A small self-supervised image encoder, trained from scratch: adamw at rate 0.0014.
Rows from block 4, named by matrix and row number. Rows with one number belong to one neuron. Each number is 128 + 32 x the weight over its row's rms, rounded and kept within 0 to 255. All counts start at 0. Numbers have three digits each. After the name is the row's rms in percent of the matrix's.
# fc1: MLP up (model.blocks.4.mlp.fc1.weight, 1024x256), inputs 0-127
# fc2: MLP down (model.blocks.4.mlp.fc2.weight, 256x1024, transposed), outputs 0-127
fc1.758 103:129165146026136153154188125095138127140152135104139124135126127145114152139140129160094122158132127142157109138146152195083156086073145134087129140140168078186107110114174110110168144149121127119100127118129127149135121081054081160163129159183096162175120139158137124142158105160140184114159085152110117183175168117105185155136153170118084089097173128129122137172187164125104133098138
fc1.759 105:112117151087121133078168161141101124096140121131098148109151170080115132088165169081146113141140109125125140160105093104095112096136124161186126191081149116138111115127153052181135138128084127109168118110185124140149151135124109128127147144170073139148110159154120099214131110152184148122139113135133122190156127113123153096137090140150105045096140132103105148181157164139122107106153
fc1.760 099:141169090118124114136113056116146138133107143135114100179132110106172114094056085145129140169107152145155126135119112131142147090122210107125112148123148060102108142096055049101163122142145137107129084112100154197180171173153099100070119134105125114135131174120177111120074136107087137178160047144138075157178126108127133180120090101092081125166121144113115109196141092214106137127164
fc1.761 112:086180151143139158161182159108157084162154153095094171153107161106114106139105121155109192187165121179213136104071084106131157125123178099108088179127132130121123137118110105122180120129092106104163138155130155166182099178158101104180079156133130173165168113130140138140149148164145119161135119167072073119217157115137117180112133158105131109091142121110186160123109151166142145135140
fc1.762 116:135117149111102112136189116158123144049167154148107129122132135124148129124026122124186133110183165173118172141114100151140145139138121108106163114098166099120137144116123032112128144154176144137122114183096156111099115185143158140111100126159102160159128106125142222131136123114142155135160143132131121108156139116149124122117148168050044082176097130150119205123115128184112139190138
fc1.763 098:135077109121132129136162061175094147145077186171157138067140131123129112186112154213130134117121108188164070170155101166163123129098062100157131096124197129119190174120111133113122121134177181113080101167131141087165116086154131115138102066116115166173124148139157119123169109202097185110186162104123087066105113077112118116111175141094092139154124160109211141118100152083144128130109
fc1.764 103:143111107114157113081124106194207117166094200167119118162145102120154163144086100119125118164157175107137066125100162139175143131157154137147129125168104118093169142174133100121104129207127098113164154101126087139180118113073124122159120126164107116110094098151153133131120164083152109072219120164119118111160130114179109057156102110130076163155109121102095156176145134209195144112111
fc1.765 098:099089148133174131116159127180116094059143160150124132097107170079165141155114115111070135133106146152180120111096121132163108162181140112111116100139146204082116139127104050152100083128120151132134163128204173146100089112121185131143159189131102141093106159123111087174156073147132125132112122115099097101093172099122138095137070137135130148123135156145121172190125138139131114063128
fc1.766 111:104085160103158123090122119155157157148070105081255076095130121000103189163071155145137131112130051140148119138147121123108095106104153186162185130110112184129127173114133119114136100130130174113152243100119137112112138117145217093159128128157140129197141129121159179134075099144125138137160155135121091058143111129153075127113124144113159116111082101114082122142107116117178128161120
fc1.767 109:161163161093175104113090152157151164149142098124124172069069168118123163107137106158122128097156147143121131140124153127147088116124113079158120119099137098091100118047120071166127158178144188146145142176104155136178139177149098114174175169158125072109090103083143147085131137144123119148125090149093145131168152153094150148103101101147144151113157099082191065145129125064128164109117
fc1.768 108:096154167128132118153203127134133129106131156109112174136165137106142134178121138117112201156152122175217114130052085129129142102123141111153100197102099175131143109186155086129120117148087127131149132097146151140148122132167098094164079109181103174159131119211127179134150116127113119103147165117059053119197173147118157099135160143119150057121112140103110133116131150154093110132160
fc1.769 089:134147084147116151176122111121106099119166126115096121155140120078192089094113112133103157186152119177119129204138137156163121122082072139142114211136122086094199141152082174097173082112085160140200121135065143148157187114153170126129130083096099141091126080117122176120136159119189108126148148109093099125170154105121143098119097101154093174160132150111199050137097102118160160189129
fc1.770 112:101124191131087156073145189098157162127148092133103149084133116155134169164160113126111090111128138106115085147079130109164117113150117118115122175083086152119105116189165125121109171112082147149144178188132146139082082120152229102163082114108129148058130099191125198101102140136125124106096148120076139159096157132076162100165189102095171101105168089086090111124139135084134098146123
fc1.771 103:142180135134152112148100141082142126150213117143134136145163124123146132133114099166076119142126136144117110138152086200159147156051072143090156164119175134091096135114110103058168071149084112121160173139131154170100134122148152148114117076053121099072145091140110163126097163107122097162129093150169155156125185107137118110153163074063080172139147121128191090141138088176161120143132
fc1.772 092:117132149137145159184123121127143142199146206121122151149104175150187104160142125131108126167116138102112090127126126134179111089138098084095082236118115136103100131121103132134118105144139097146131138117142117085120136096092148138186110163108103199200123103128116126116172086074103187112143097125100131083168149061142148063175070122081144114139071166111131102099116129107178094093127
fc1.773 104:060115141132168159130180065136154151140157155196154136125135096100156130198087215096074142148207136149163165182120067112171113115119132155114196112136151130114118093125166154146154123078180129145158122115150114121117153148180105139116126039102093116089126109133114101154135170127131095092131170154137165107098158122118115090101121098146179138138121126128117097090122099103184112147114
fc1.774 103:146118184107157119084136184187160134146199122185147132091117054096164080093132105139128097141159128096077206160173114114141120118139079156132173123128193107129135128132084118153136138120112116083219154149090166080069189115120158080136131050085099118106120160155137103120131098128139166111123146131133172170121112134084173125096087065085105180137127075123164140127091109105191111128135
fc1.775 106:169123159137166110110185117141177111177158172140106148110153104124129041197132163149119148205089174169125148193138152144175095140213067146117169140169150136133222162188130121108109158125123170083147170148097115112108152125119145123113099167100118105122148081178162129131053167067137101093155131118163156214140091098116122059140133181078127127148139143117116157204109090115147128148116
fc1.776 103:105166123138141162179128146136167113150165197125144194120130171094087164190145154127137109181140133153156106141115195198195135111166093119117099149145136146143167159123187103171121084103091178157128123134135164146064129106133133139181082136198113214158179143193160185092138166119150149136141124122080136114170129131131188125225156193094131109118103154108175149130135150099128085152071
fc1.777 114:128141090136083108170115138110159129159128168190122180117131145130123149132148110148118107135197139080056140193202134145165113145165110079149121155089181101128119110130112099215098160165195122149097112142150094139094124139062103102150170148121115163100120068155135096122142160157255103128165060127123130150164144129131189088182117096089095126133165163086148138101128129103112125130103
fc1.778 097:103173164125155126136153138141141126127151127157106128125132118063166120133135135082170149176134113136139136143130171170141112123134140114081087120168139139121166138154082045125126159145126126157147121106074165148137125140095027179147116120171136121101139114093140054197102094183175198153108132150125151131192125117097160140085186103153078077103138142131176101200077106159104149107135
fc1.779 115:115132120105174158141108129156112124130167127160035186120152148211138066078134113120152134132122214126167138138102146131136124107144144131104094138138139141107091139156124121104156109087139068083159201163075146128151094088182173111172129115060123082094115086113142124114153145129127104162158117135140112208142127159135168106110136091099156128138109121098132107127134201135171070131114
fc1.780 108:094121166142088120167118173191110126073133152132090162108118082115122109104144153150175135145113113109135091137104089149157134053095084142175116119156194164057090161130081140137194139159134182125102136106158167131168142212131200117134132153106046177083113144112107182092112119143139065136160112139113129129140166117113118104114103128083145140168147119155147205163097154174137106163132
fc1.781 096:131118093136144138130166153176166049164099191149157150164127119135099144153169167117130154128117164148126138143129174084142144138161176132144123118131084182138142144149104134088090096235182157087147167104131071118133125158023157107134004101130113125126119086134177119111127201103124126102211161182153095112127207125090141114124129133129127127146152131134099119171154120162150111171172
fc1.782 098:045103126112107102212157148168109107100092113097184177092153123170131124120098134181133201123189145169169099098123150168163090107187101182090159152140134157063159150103108117078138134168098156132119119122120164206110091163147100088186145055157111113166172152107135113119143115172213176162132122111124105142129139157156103128133088075100123140151139208110109199146119163126171131106156
fc1.783 107:097200147116132168149112111175124151143105097098135119100028138106145176111093123139126149068163128126108137158133086087129069128123134157126155147099099162146125120055125103111171076064182173118126152115124190176100143135159127096102111118105133108130153109155100137114118084150135107177151095088091103140115149157090121158149181167108135106118142082101190098103176174163078114120153
fc1.784 106:088120113133058251186121141155098106058059131190143146143125099119101145146134151111126116134178126113098130121114105104141152150159182108116125140100137186086140206110176110092061162111114195095103185132138134120169126148138143112158128095181156137103170113130193173110174106143160135102178127163085091161102165184094114143125134165115141142099149140108121180176111177164150108115173
fc1.785 098:081109109141089141131122117159118113104085175136147150145160148123142123150130190166155125125181148129109138111154181166214202160155137131127157119128166143144159167102127103073084094196100183077113126155143120128123148162078127136200079087165141180125138116098185141105163148128142181073141087162135133113105192159146115064134077163136074153178152212126119187160134127141214114122131
fc1.786 122:138134135091144093095136079158183138158133131151090115241134109127116115138137105159138182140190208176094178192139155136066136125133119110137157081086128146105120168162064102096226177154104130112107134179087119205174060151162124119142139147130136119159156093104153139150125115156150178053098129145123123106115111150162169087144098118121123155144126108100100167155077100138129140072105
fc1.787 119:124102123114106203141131107117145158111118121192192112148077073074163083166160145113113135175179083106138110125119116140140138120116185148098173159115123141147137181085187109145044141134129118133139145110139109170129136124104119117100122128192111150055124106162172143122136097137154118070144147167062082175135193201141134051138168163099135126096139084109122128112155162190108087128152
fc1.788 113:156154087139154126112120181144127081071109111116145138148146141101129160093115143094103126160185165132088135146078166106117153144116169132145134096157166103069088124101134106148172150135186160175222113174073109111146132123110155131144093161160133187092124109096127105137108140148113106131108126186147112126178129150134088159119155120034140078136190144088211083136110181182138092088139
fc1.789 110:128125192085100168149180140122160172107121132176119106172175069137146128132175104158103181176133096109150106188151151170126151119123135134108117191100193100041116154155161120124078138137115157127078049141124155119174107163067126093121168083148085159114102105134103140111075114109147127110139118177103088095158176174099194088101157136123123121135138150084123129079097061157106184104131
fc1.790 094:110127088031168159169148071116149096142119094135146131118106053145149116186144203120135128104093115142116174159145096144134140150133122158124177108122121142146165168102177166042151103130151075225121101104115092162129140145125164169066093123109119154117102105080114116151079142148158199144154046149151124138106123082129113123108129131108106151098136112167132178108090119136125103170133
fc1.791 091:116108123115112113134135138116149093145186131119066150142142109151090141184181162151125092178103179138104095140039215152153120156086167077114074135146099116092129118158115144142112133133151121115180086171117125137103146140111120141147122156120117203121164045137107087113135157118080109088186136105135098098192125097175158126218129130107146135171165166118123130137113194207094143155130
fc1.792 115:124140126098143095136130124149151132070170211095145138094120150046123100170088062086183162116148131154127125105101150159147115036116081149118130212145103155096158162167123156152114104189130222172188137198048140128134110174093083106085152151124094158119140064159152211083130132163093138151127142125165116161105173107124095157137113106136057178054133154032149165155120112121122190185168
fc1.793 106:134141103147139098141188110143108173127120187066110164089135124121126057179064062158121194111108140248202129102063146157138090072100102161156138130145125116146149171066072116084121077105135110093094147132129129131120095147103138095110153144108141131145152112118109095101109099111073095147180102085090134127151105105192084178139109079112079105098087148106151098200102126139180112108141
fc1.794 099:146146124134105133090113121105207136145166149118147056146153105072119108131095087070143130174109156162110126174130095076118115112159149201135186095120079077135117113159150116122109121133123080101159147136115145132118206184140096085095135191145125097096144130255109204141043118091113156118139131134148104191142108171070122136185151137127168131122093072098098131173169077167129125137131
fc1.795 101:131119148148124143132151166141081111135126120117153154096138179102169157079181155097186147145144154133133141110114087181115089000134142162119137093152136097088125126126079090146182114101147130132149109152139137133116223174095107138130100126133066165146152114123128151122168126121119095036146097114116103203153155109098158078104139108147119118142144151159111178184151168170118157113137
fc1.796 122:126097183103116156205161099131138148097110145064185112103141116174141098127189096131149120175146156132168112160084140126111097146104111119091127133103194116093158095126106149147105123166160125137125116102112134107179120200141089156048128124132082176176111114177167122138182107098150153130136120137116120147123170138071067096157071167148136068115144153073146161147150141128155117167116
fc1.797 096:070151191098145147188151096123138088121193080175118107138162135135178074117128121114133140141103093143170099134174116162103137137100093144098129156183121096104150145165122118089170108115147126117134132150131129066177162111162165138132133105074135140148113065125133090112116121157120130179124161159113106080190160048163121125072125149158092121113085174131146169070104147091126076084113
fc1.798 118:115146118086112111137137133132129150175167132143091145080134126094124162131079167165105123165221148121113126075151101157203102124099115111129145105156155110057154129120141106139152097115117107151107106145135140157131122196147070163125156116085138209130152087141091093161167173111120146116141158107147160116140171135155112093134189143105128134065133100088155097116133160162211124075166
fc1.799 106:112180248078172089160114141138208073143145172086088118061126145132137172093163093105110133157143159149114116126074186120178067116149182101115097193162186102090140140100085073201149090137178178106121129101151145161131218170122138115188117170113107133140110106162142139140155147101072135113158144118154139163112136069149139108150083143113151105142203157092140116215143100112141140116117
fc1.800 106:139124147090140153139104098131170172119103091117141105125095107120124152110108098143141066159114140112059128157084144081165148148149136115158142140079121094123103144150092088169124173122142164168119127145190136150082135109098173082161021128121107177122147146126118144127121101136111137089132119139118105139133208072129173085168106135138136110164127118110127118154151135146119116138084
fc1.801 095:122151177091142092154075157137200123104139169082079119118116134136140163106151069106104063151145146065066104089097150111192109098146155107138090195134147103132163114110102108185135105114166167086126136107146146148109155106120128108156106175086143157132117080149138132104180117122120121128145086113123143157143100096143119110156057173146117099152145154073140154212117139167173106105054
fc1.802 095:150085149062150125170163135110127152125096119151111116134104124174139155184145143098124148169134132154169025185109155144120095103121170083147085131096073100100156156125137103163107101107176158136098108058129116134126087131098121125149076084123105232115139059208153103102157143100155151112204155112065035087132140123151148109162146164135146148146074189130062122112159173150129102143092
fc1.803 113:118182140069166141165110097143115111157130113094117109166171115092169097149150125109145115170135133114122171184127141143105107169110108156068156154140153112115075130169116098140173147138109121125132145168190075219109158206091124111122141123194123111147200130126172139170114127174110199092114132127126141106143255089122119151104068212123130113114071151119115118122129114119117127136077
fc1.804 100:091179157089174154140157054152117119136137127122147117111120103163123150143111170162055129118155185131137171134119108167114132102155137120074180121161146096105136189168164149127136133160174116195130189185129134159142114083123120174159128116237090100142192158109218123096165155142147100139130116153122126153182172166072136163137112183105144127100120111131121107156155118105124148121134
fc1.805 100:065171115116113205091110136147143173110159069174140106170039110047134158093135126090155119145164094124141159140139123120110096143090133089145152156153126174104127129099148114100178137088128093198125137082143111172097221170125159096188112121193150122131147074123142110162096075171111149143151126090104110143180219158157127150108112109092130130092127117098114163141170110165106061117159
fc1.806 101:102096136075157140079193145116120132103145095129149131075081078123091170171136098128120155140139114135134098154144129187129071108154096151136105103100100107101222174158143016129118116127130107203127071108116082140067108114156155089128057148116081142133121065137148120106155100139146100111138149115113083134167155148159156042108157100183173152146136125116097140143115166116086122103131
fc1.807 102:141107137119167126137176147184104147130133150125103085073255130114122079142115126154147131160153166160166093198109157133156112095157112109120143123165210116095176167255116099100096145173138132145127114145137129094148106161117114129139127100118131125133109085139133113120134154132067128085171130147132171112098099058136171072124142132111105113126191166103155144162070115109131141089131
fc1.808 098:123097109143157120148151136161106126143126132094115136169125065146098143126149063140185113156104134133122151144138184140118111172113103108166124151086196102172103178111150142147120105138147135146148120091123168152127132086172140132125168108162091150175109104116150168151099078183108202141157165115079083103170179115153208161087097137178084080169109080140106189150140104087133152189122
fc1.809 106:092116153163169147119175158155105133116129137107100123126126172076138134160066092111054158132100127172109151141079172124180157149158127140135161096152101208102089162153150057098110102114101204144097121132162123155083156147148188107146106143225113146079105157107111123132141111138110124150102106132123105125109141129117133102110113115154101168097151127103097149201138166147089165102112
fc1.810 093:119101121167091148164217145182128150107189162137157167131163124115142137151111132090121172195121134138152210097186137125146104134183132126129162139105154172128143142131192124144103091106075157065182152160160127110157113084122111061124091128195129105119177135185114111139169099131152083104138172115133049151162124140130196105159136165113148139131175127084168100143102102156145075126142
fc2.758 103:095116148131146119139125123119119138145099131167104094156143187186130187136141113119148100154162084130155142086124124106136142137090172081031151117217110159175098121123091190106115150133155110133144083112119119167091114198133083255181135098144138160163084169084116094110155142119125139144135070125141160136187098116149140154113108138123109133110130187120187126137161118113091106111170
fc2.759 102:097140150144158104149154114114168099152093082145083106158132135130113188147155068118150103117198116135151136099113095119164183111094142031111184085160135194116108152115137134130111135154148173112140092087147140122152188182124100172133132121122150130164119121062104061170110111152146107133145090121128175177149102107123141144114156128161072122125110155152194141110154188111082129112146
fc2.760 093:087077130076174119163059095096117167102094096099137140125126156186110135149121138109166133170120120079112075130075136131180138152132134154174109162146129108095166158142115181222116106104138186044119152117182079093179084097140156146168161109137174180139125180155160142160138129112126098095093183135151146119141153122115070060148108138166137165178061210138115128106127160118095106137127
fc2.761 122:168075121099131110106144196124137082136095140097115159177166156151163117130168199099104141109117147172153111130124052170152128108081125170166120173125151114161164074120129164161095206159093115107157114096059108147148126125164095147168161158132086113170126132139101119115122106121131092140107134140104108091140131135106034130174184073163116119105131079126105097128150155122108119166123
fc2.762 119:151132156121158112143113126123117137150093081195174111100179129187140129133153138130154120101169145117118121106149102147137124149071183143070193089105121136148135136089147113131104150108154093144097098104098078155129138124150125176104135114105130155220126139085126151089184130131127098141132110129142118121210083134204131077100123137168116129140139155083115099102191144125130164125123
fc2.763 098:120157152121157172198133122170151040136135156142095146148120192133110206135118170108127108125176095115123139025101138110093095120184138079156122149198136101109150128140130180075150149088110140097165143074205086088118149148095112074162114127147130126130137144103151071191138164160090132136126139131165134120137128110162067127105110116134108143126142164171171112121082138098158114162150
fc2.764 101:075176093181119119152116145137127124125112117164152167149176158138110152102097154073135090175103096081097133122138097122098210117141111105136101137121121105196169145191145140124106219095115102136149130115150073174154124092156061081169125161125085106123148124151093116133170165088174134169118144134109094140196139233176139117084105135148132078080101130094160141072138108131129087130108
fc2.765 098:154112106147125171113079123107152118140170147118082109147119148198094056144135113126116135161116130145121119116146150098130110120172152197105158114191058089153149111137145126105074125092107172176187135162076106115152182094142147113072117158154127135105108164097169112119109155140129185109121085132116211159170096140107164133144108155161100156124094127181117197140143071124051118105126
fc2.766 112:128134096143057175131144136114146073128087173163090170145201158130128152118088158114127129112184133171076156127128131123167116131113149091171158142125119089084154127155162117117121147101112102114107126132138155107081132108050140119165134087198122119177145065156196096154110120117191113101193117108159138108203123142212063106118141071129125152076075069165159119104099145126126191132110
fc2.767 107:103165132109145108106153145142159087165160137074096202120104135126089137155156108051106102133082141179083089133119146175139146152155141143090116142168138123128161136106080084121142151158133102126121086113137177140111139207125072144154114064174109166177078155072132142144131118084124091071136122113155201112157105112123137121161122056208150143169122189117106106133143072143110151142155
fc2.768 109:155048106147160106102116165124149143125100153106203089169142124211155079117177177100060104054099128185152154135117124111090103113122152179143129159120180099118115077125109192182145169144126110091164120069060129145155142128172118127131155118154088127151104120111096112112185157101135157144100143091122115153143129119080082143125157069129115090099126147117113090115159144106072105192106
fc2.769 087:138144140157124117131102116169172150094157176143092159108101169115134144086083136079100133111121132068080104169148145123116101141146102164162091161147106111147118166180121138094149111108122191125182124154109168111087129026138066099180098141122110094117095096109134146095056101113121139146134120133176176105093124119098116145149136110170129152098158114101152087142142052168133095062160
fc2.770 103:105094167166112127166080108125100131049089109097176173191144160209135129137122101068157166162112124153161130113133110129165104134145114170125154145129121132081133160082122094091188092175117180113085121087126115132149139134141104076130088141151204164141129119077127134179100135124163094141088105132132152163141154154124100110078068116156169169113117155110084124102164121173135105164112
fc2.771 098:168161173204084146166118126086159136129184152095095156143084093126140105140159175189086163159109087161151114130169113075155150071153099167115126131217151131147176128103148145144160068109152142112125126094120094119120193057157114078175118107117132168135135105075155133134162155201182140164095109146185139104150150104173119146073111188195112108075119125207161151147116082149132136104123
fc2.772 094:139097112174167125092141123137084110134147107131093092102083135075080185102055181134126127090177120143126122134141111148205092159100113166119170098175085115163110135174103115085194085202072164108102128126131126184156110199158121158130135136106116083107168145107068188155099137160120118125110097124166100123157113158157129119107147121093152142128188091141118094110122112113092125125159
fc2.773 098:120119185149154114182098128121165186147171091139146136168126132134114091152123030141137124176111143096125170154193079121121111118130138129088098133162109122123151141152122052115083086172143118124086125121124114092123118065138192189126167106137174148224107122135151195162126124145112136118079143158107144091121095123162172114133170124140120173142080132171139145084153160177157105107160
fc2.774 104:155122123137141114097137121077146131219173143135088136133117103123187052165161079129080170176202165108135141102092207071083142043098131188074100120141146129110133122106170116132151089116152111162153127123091077144147157102095106136114146143113105135152148101124120097094134070119107133176167101131083152109131107137170165149148176110103122090119094129158125153156117124082097113131126
fc2.775 110:180074127085159117113146115130104151146106081188111121173099073165118071085103134089129130086093108143115132094140129180072112099140183142141101153110122122182110203127106206079136138110183175119168133127145114119113129124080049102202142091117113140083143121114111129138111178076103063115168104141123165149148118109215131104148132152088125140108082138205095135163197129076130130156182
fc2.776 102:136114094178119106134082083125165124114133134128112077102129186166096083071115073121096197125083227129152093166162083128130172131127104157105121096155177113136142077086111083142151090133139128119129121150063156089084132141149130123091095169143172124170073081088105119091080124157118118134126131167166161127081086091118126102108113134214163131134148106182128191186114113157087195090160
fc2.777 118:102125077118079108150126124142081175139148100139169076159105165146123132084042153196112082081143191136121122111151127179068122065193137113129144150170141115138186080062181121173164148125147106170114105138076156100123128108106141113078196132165106093124105103090062082098130107138170166117138117106096105146133126150134090110116114087149093146101101137143099117149176122128162174141145
fc2.778 114:177104096224134120125120128136196107084138093113084118136134183148100107068128150105140161175075095134142100154112108111052146075136096126122100127189143113127086131125192122151144136136098117174141162127118164129147182169127114185131142129109127134101083155110150099109115090145168190107119121108174251121097130131127129158130147126109128155130137133203151170071118106166133121074151
fc2.779 119:127148097141109160072121106155164107091131158132099128121189142125122139140073170117089151107173167154123175133172079104132130106185102099191142167159112118185095141173177164130120134094126113118103196102116125122121159133125128135181120137103180108152152074151177087146058183149180184122159118094153082119182137210186129146122153106159067183091103099173185107150123092125172131120124
fc2.780 105:157141127216158099143139117116189136081153085168084114148132176141128110093134137170128122111092098156168108100135089090107155109150151090186117096153156142128058164104142080112131129109150185187111198145125177125140172218152159155106126151105130152114051095094103062110146134148175155155175119108144163155065106183172128169098186095101087157140129145195183137105138111154084116073154
fc2.781 095:099088103125160095169131140109136183089099087124104116099090083105188138085139164145096113141147131150130144193169176092064106109159091159114167130116149105119145183124168148245168133131156178118086136151143122040165165105095132158109138142105137139113115145143087128127129074155107116179109097150089101158100158111113152151157138176055119084109143085103120096189121184115096081087135
fc2.782 102:169143129178134076191184178110124143091092102100099136142150110114139071127133067173128165104103116105129066197159146174096126168104172149119109104157097099105129075135107197135076119186139110086168114120158131114125127149175128116152122122105090118199141146115098074171128143119184062112116117111151171065117067170171134174067102124184158131118099135170115149103106129135104137115087
fc2.783 106:149080150155134101124150165134120170194132127154104187053179188142131079115154152102187085135147181130115115155145173116117149133173081118152141159113136132146176099210126129116084221168127166158146149089148093103142065141105159150164110082075071169132123155125052087103091114099122158072087189122210121138146135037103168116135151124161094091137101138129120154110121125060155147189126
fc2.784 103:106169137102137070162089159116144208164113145147124126057089174128132081154191147137131139146106124165148162113145144147090085045153163119107147090123101081094117132144092140149166066095168144109087098074108093083176115160109161150178131104159095197156141121133110110179143063147125093148102111108125123124140143109144112148118122159130123089175164141123129087106108181119155163103184
fc2.785 098:126143119155142157129130175181109120175135100156160122104127170096169115139160152170094164147054139118122153110110170178124125055107101145132174094118095142072090088157138200134166140107198129091177109100167120120120095155135151152130189083137087116189137135138091133127114065078178118142048158159085103134091192178161130139067123148169118093150105169121057090073117133064097097188143
fc2.786 124:142127108079173140093096142164090166055106123087126080116080094170114076135149149158146140120131146146140141159131126161114141154072116116164147083210161131087103134089157115123136190092089121130171139119058146130170102144191097139134108118112104144121169153124064146197154117130112144083076179158161130133097070149092119120132089148113176158118167096158085154058137110107169118094112
fc2.787 112:119136176162158127095143114130132130137143100126119132138129117116157124150176161145135183139174104174152187168135163146115173167140140097128129132143115102120125127113107107101077048053141134158127119159095137096144138111080091137125101192149151152141144180104163093139142160113096147097127103120162103132104118134121112098110114123181137174130166141188119173107145145127178198102124
fc2.788 108:049106096099109202194128154087140127048098181110142163165112166157121131091143132076141109083140167141150086097072105119114125158184110145165131128143124184202115125168157167152098144132120145156167177091096126082116075089107123145137108156149118110124174171112135151113124114103118097136094175109097119104159126148146067130216141097110184098106136166172074065163171141110186139164152
fc2.789 108:136124165170166110138125148103126097095183162079136120123098150069107149080117119181104089091207199138141160097102172086132127103142098111064159161142089110101112113167172123067150150138202132092189118123144123171129113126116143116131139127143151096140160170131114132164129130115178169136090082112092148134111168111197100178104132122185094086135123102136154151123168121162143104157155
fc2.790 102:144149142093121155143081189092243063164185107119111138142171114101138191123167101124109118120135106166130093096124110115115106122092142123132057100154157136109106141143133135108098088113115109182138126091136107140099139132129103248132104097137111152169110198124133112120143125154167169138110111076115110106134108110117110103105129145113136111149118111195196087123154152126092180169126
fc2.791 091:157177164104148143092161098105178177168149132182121144134118209066137108095095132127147070125163108138118153122086134117151135139076142081107190103140087161111147128073170074105146116134091206170051149116157208082163147185147150110062082129121154106194163107100159118114167108110103107094192133165158109101104082080112103161095122168153164095156162123160117164145137110184120205084100
fc2.792 118:143123176094179108137095144091119128145146128147152095133145187135096166212177075102157142107158134151151115135143148144129118182095176155150111096117133108192117104173164116114110129131100121127142082107102096100108113117085076203154120214115161150183123084091131132073144119155124177124122114139151115155164143095175151174101111140107126083104105134111157171110200111139160150119141
fc2.793 101:088081042158121143144029096173120078115123122081139167187096111112119125096117151132141085113140183044024145061097116102118168178166106152156158109103082178100118099114200128162082158106097111112139102161114136109085087154126097148067153072137162107150145137120151116097153106108200155119129120128124086140131077138185115107155128126147100148112116133172126167130133154142175110132053
fc2.794 098:098103185165129130216108101135142075102088160123065178132123156170125131125217128102136076170100074109135154049125138121128110118140130139152078163101145123096153101114083133160173135135180134112113101077231107140071110084151082138163119092109127179178161148089156064085167146111072080144130145121112148138195095080183133113104081146137111096162102207083178099111102142075091075195100
fc2.795 100:123095081149139107101080133178119165103156151097106152116136163154120128146098128138160143169087149147095178138119125181118104107155120172165101153135079061114172119100172101137067162109087057131193114125091151068141118125068064094151121152125151130125117102167136088161143149135169142103089155133122088082131177102104169052133089142136147111116094146135084185169082126157120178091157
fc2.796 115:088156126117135156069151141144169067160149121179128128098148137146129113146088094145065095112161181180094201127197134126198168124134123103120124185120109127143164148130148138115118127098205187096152125118143130138121112124082146151131066122145123142037164146116165139065089133153197093109082110122135138155153119124116100122070156080097133100112166112115181116142108195087115131197167
fc2.797 095:138100123155100071101111105220134102157149152169114146123119083147165103122171112092156159093116150096167165154169112147073090083139114167117188143101143109155109109123108115105146133151111109146101107111137102178140077120056158098136142152109096118090140122109114092134051168140128105074170083093132110106137194123166148093145103118091159132144132140155147098174195094197119139119141
fc2.798 118:147120129128150098144141132109184099105125073132155152168164136150102159128112097180085087120104137143132126085136088118092187127071113061139226110128127158126100141047165166127152101114117132144130112082076124131127162188148099224139145078101175163153115129094105131084139099116156129157146112108148255128119122134139104147106147149153137119093117119139177125083152132139132096107152
fc2.799 110:131145171153157101109175183115171114181117123154126128114131138150097139140148159201099155028160150157149138134146081102083079187188205097147135138198132125101176207107138112164098083125111156098084112121118158145156135177113112090112125126163119147097093123093040118131154117156093147123189127129187090124122130119122134149094104094173138134161159126150120075171169144192118142139155
fc2.800 104:142134113159067164115132123083085147097120149156137146113130167076158110171108169139117195124074109136143141121124114134131127155121092144147141086113087175129126126083127109113081139088103164088160108108087104103139172070139084163134146109077132080134123099135101149128126104078107099127159119127161084136106113135209106122147146145120166066085132105125105149102174121092169172160131
fc2.801 103:191134131209115144088239158115169094141158109209121130089162136098121113098143108140164245114108146187186125141135092135097102142168133154102171136172211106113185170205092124088117113099076123133138125078139126156152182175140152123114108134164062153058106117135085137151135148120095173151129085163131098117072136108110092103089161144127146126073122175078146137112180126171145071102174
fc2.802 099:103150117126112110060121116112157133107140105125150126160101104075126069075146104150064114141191149132103119081094090101103124075127130255109096122128146145121125155054160117112181083124067160106098178132135166143120156099132144121138114105137122128172188120096120142144075149147155123106172088120159140163128107169167137137075123108161140096150140165170138166155128080084074115166097
fc2.803 111:105157122080179140144207121145105155155163209193112170073122163175121125198166167110143116150134074167169117113187145137103078157129097119122105070112140088171122153121151183076142092033155107120111136171136177108111113085119176096105104079119104165110127144143136108140134106121136143160144166149092081109128119093148121099078167162118139161085108131139110075189202079079178088146102
fc2.804 113:134131128172160122142112099087210110122110112155121132186112181146115087123152125146159129127100105116140142103144079084113114108121129130066123121249148112147098125101178173116127149125151101162132110126129110156137121134159101255119148090088151170154103168095122111114118129166169153108118073097118211102102135170170109172125144124071125143126126122194181145088154114161146092104163
fc2.805 097:114145116107174144090105143164100163198163117212123148113192126105114111171130199144102105165111170146173131169149117109177144070111122074128100149127111161158111132144119186137123133064158159121152170093192102139140154110133152132111096184126110164108153154167144166164131185067067134132111156066168088107157135158071145063111145083170089089132105143108116057181124155111123094159120
fc2.806 100:165120146135110138137041076113142161177159154126169148169093174129155140196108111143099169179131100118153107112095075119121122084120152151091074160105119104160177128132128172086173093102135167100095099132089143107157132063132150133079142167156153176112114134148168155135091161116133125106112114152121118139151116173113134098111126165043108193120104119090139083100114145165135081068118
fc2.807 111:125122133108177131132148105162093094146117107173129076148089107134124093133091152124111114121119156065193157065093136141069193114141074109122189185164144093139159168131118201120105174121133133126130129114184153084095145119128120096141135121087107081120117109100106125150093188076138122129101142082149127125107173140177101125089108095152138167094070184199123102156153095101138109159178
fc2.808 106:117111126122105093084097120125140126122125139141105107134184170221110120172128091128135095139112174154112139149188095128142141149066114121032190136160103069160089095120140159113116141135110104157188112096083107140111130225082118201137117111145127120117139160098108098112137119128201185132091093116117166154147106136107113214117139182060104138106118095150121138103157137128155150129110
fc2.809 103:106101103086143164146070132090121118182105141087084081120130171228137092138151126133099141134096173166148117144167100121161178096135129207102171146163063076171139113163108107158097136124143199122175103111092071120117141134133141113127170142155122109118130181102120141103139214141091149099130102115094108135161123082093162067131078110064089173124124117137120112102170121157063124120134
fc2.810 097:088114151136071112127039141096206136124152101091120077139118137165135133136083092136154111140127144107079106135212089121089080178144145097072138144114120103127114108139152141108137135159182111104126143166116093105102120129153146076136100099147151128154121150140125105068132127134169121166168079138124139077192136107187149110131078065145075090123045128118142105100131176137123139079094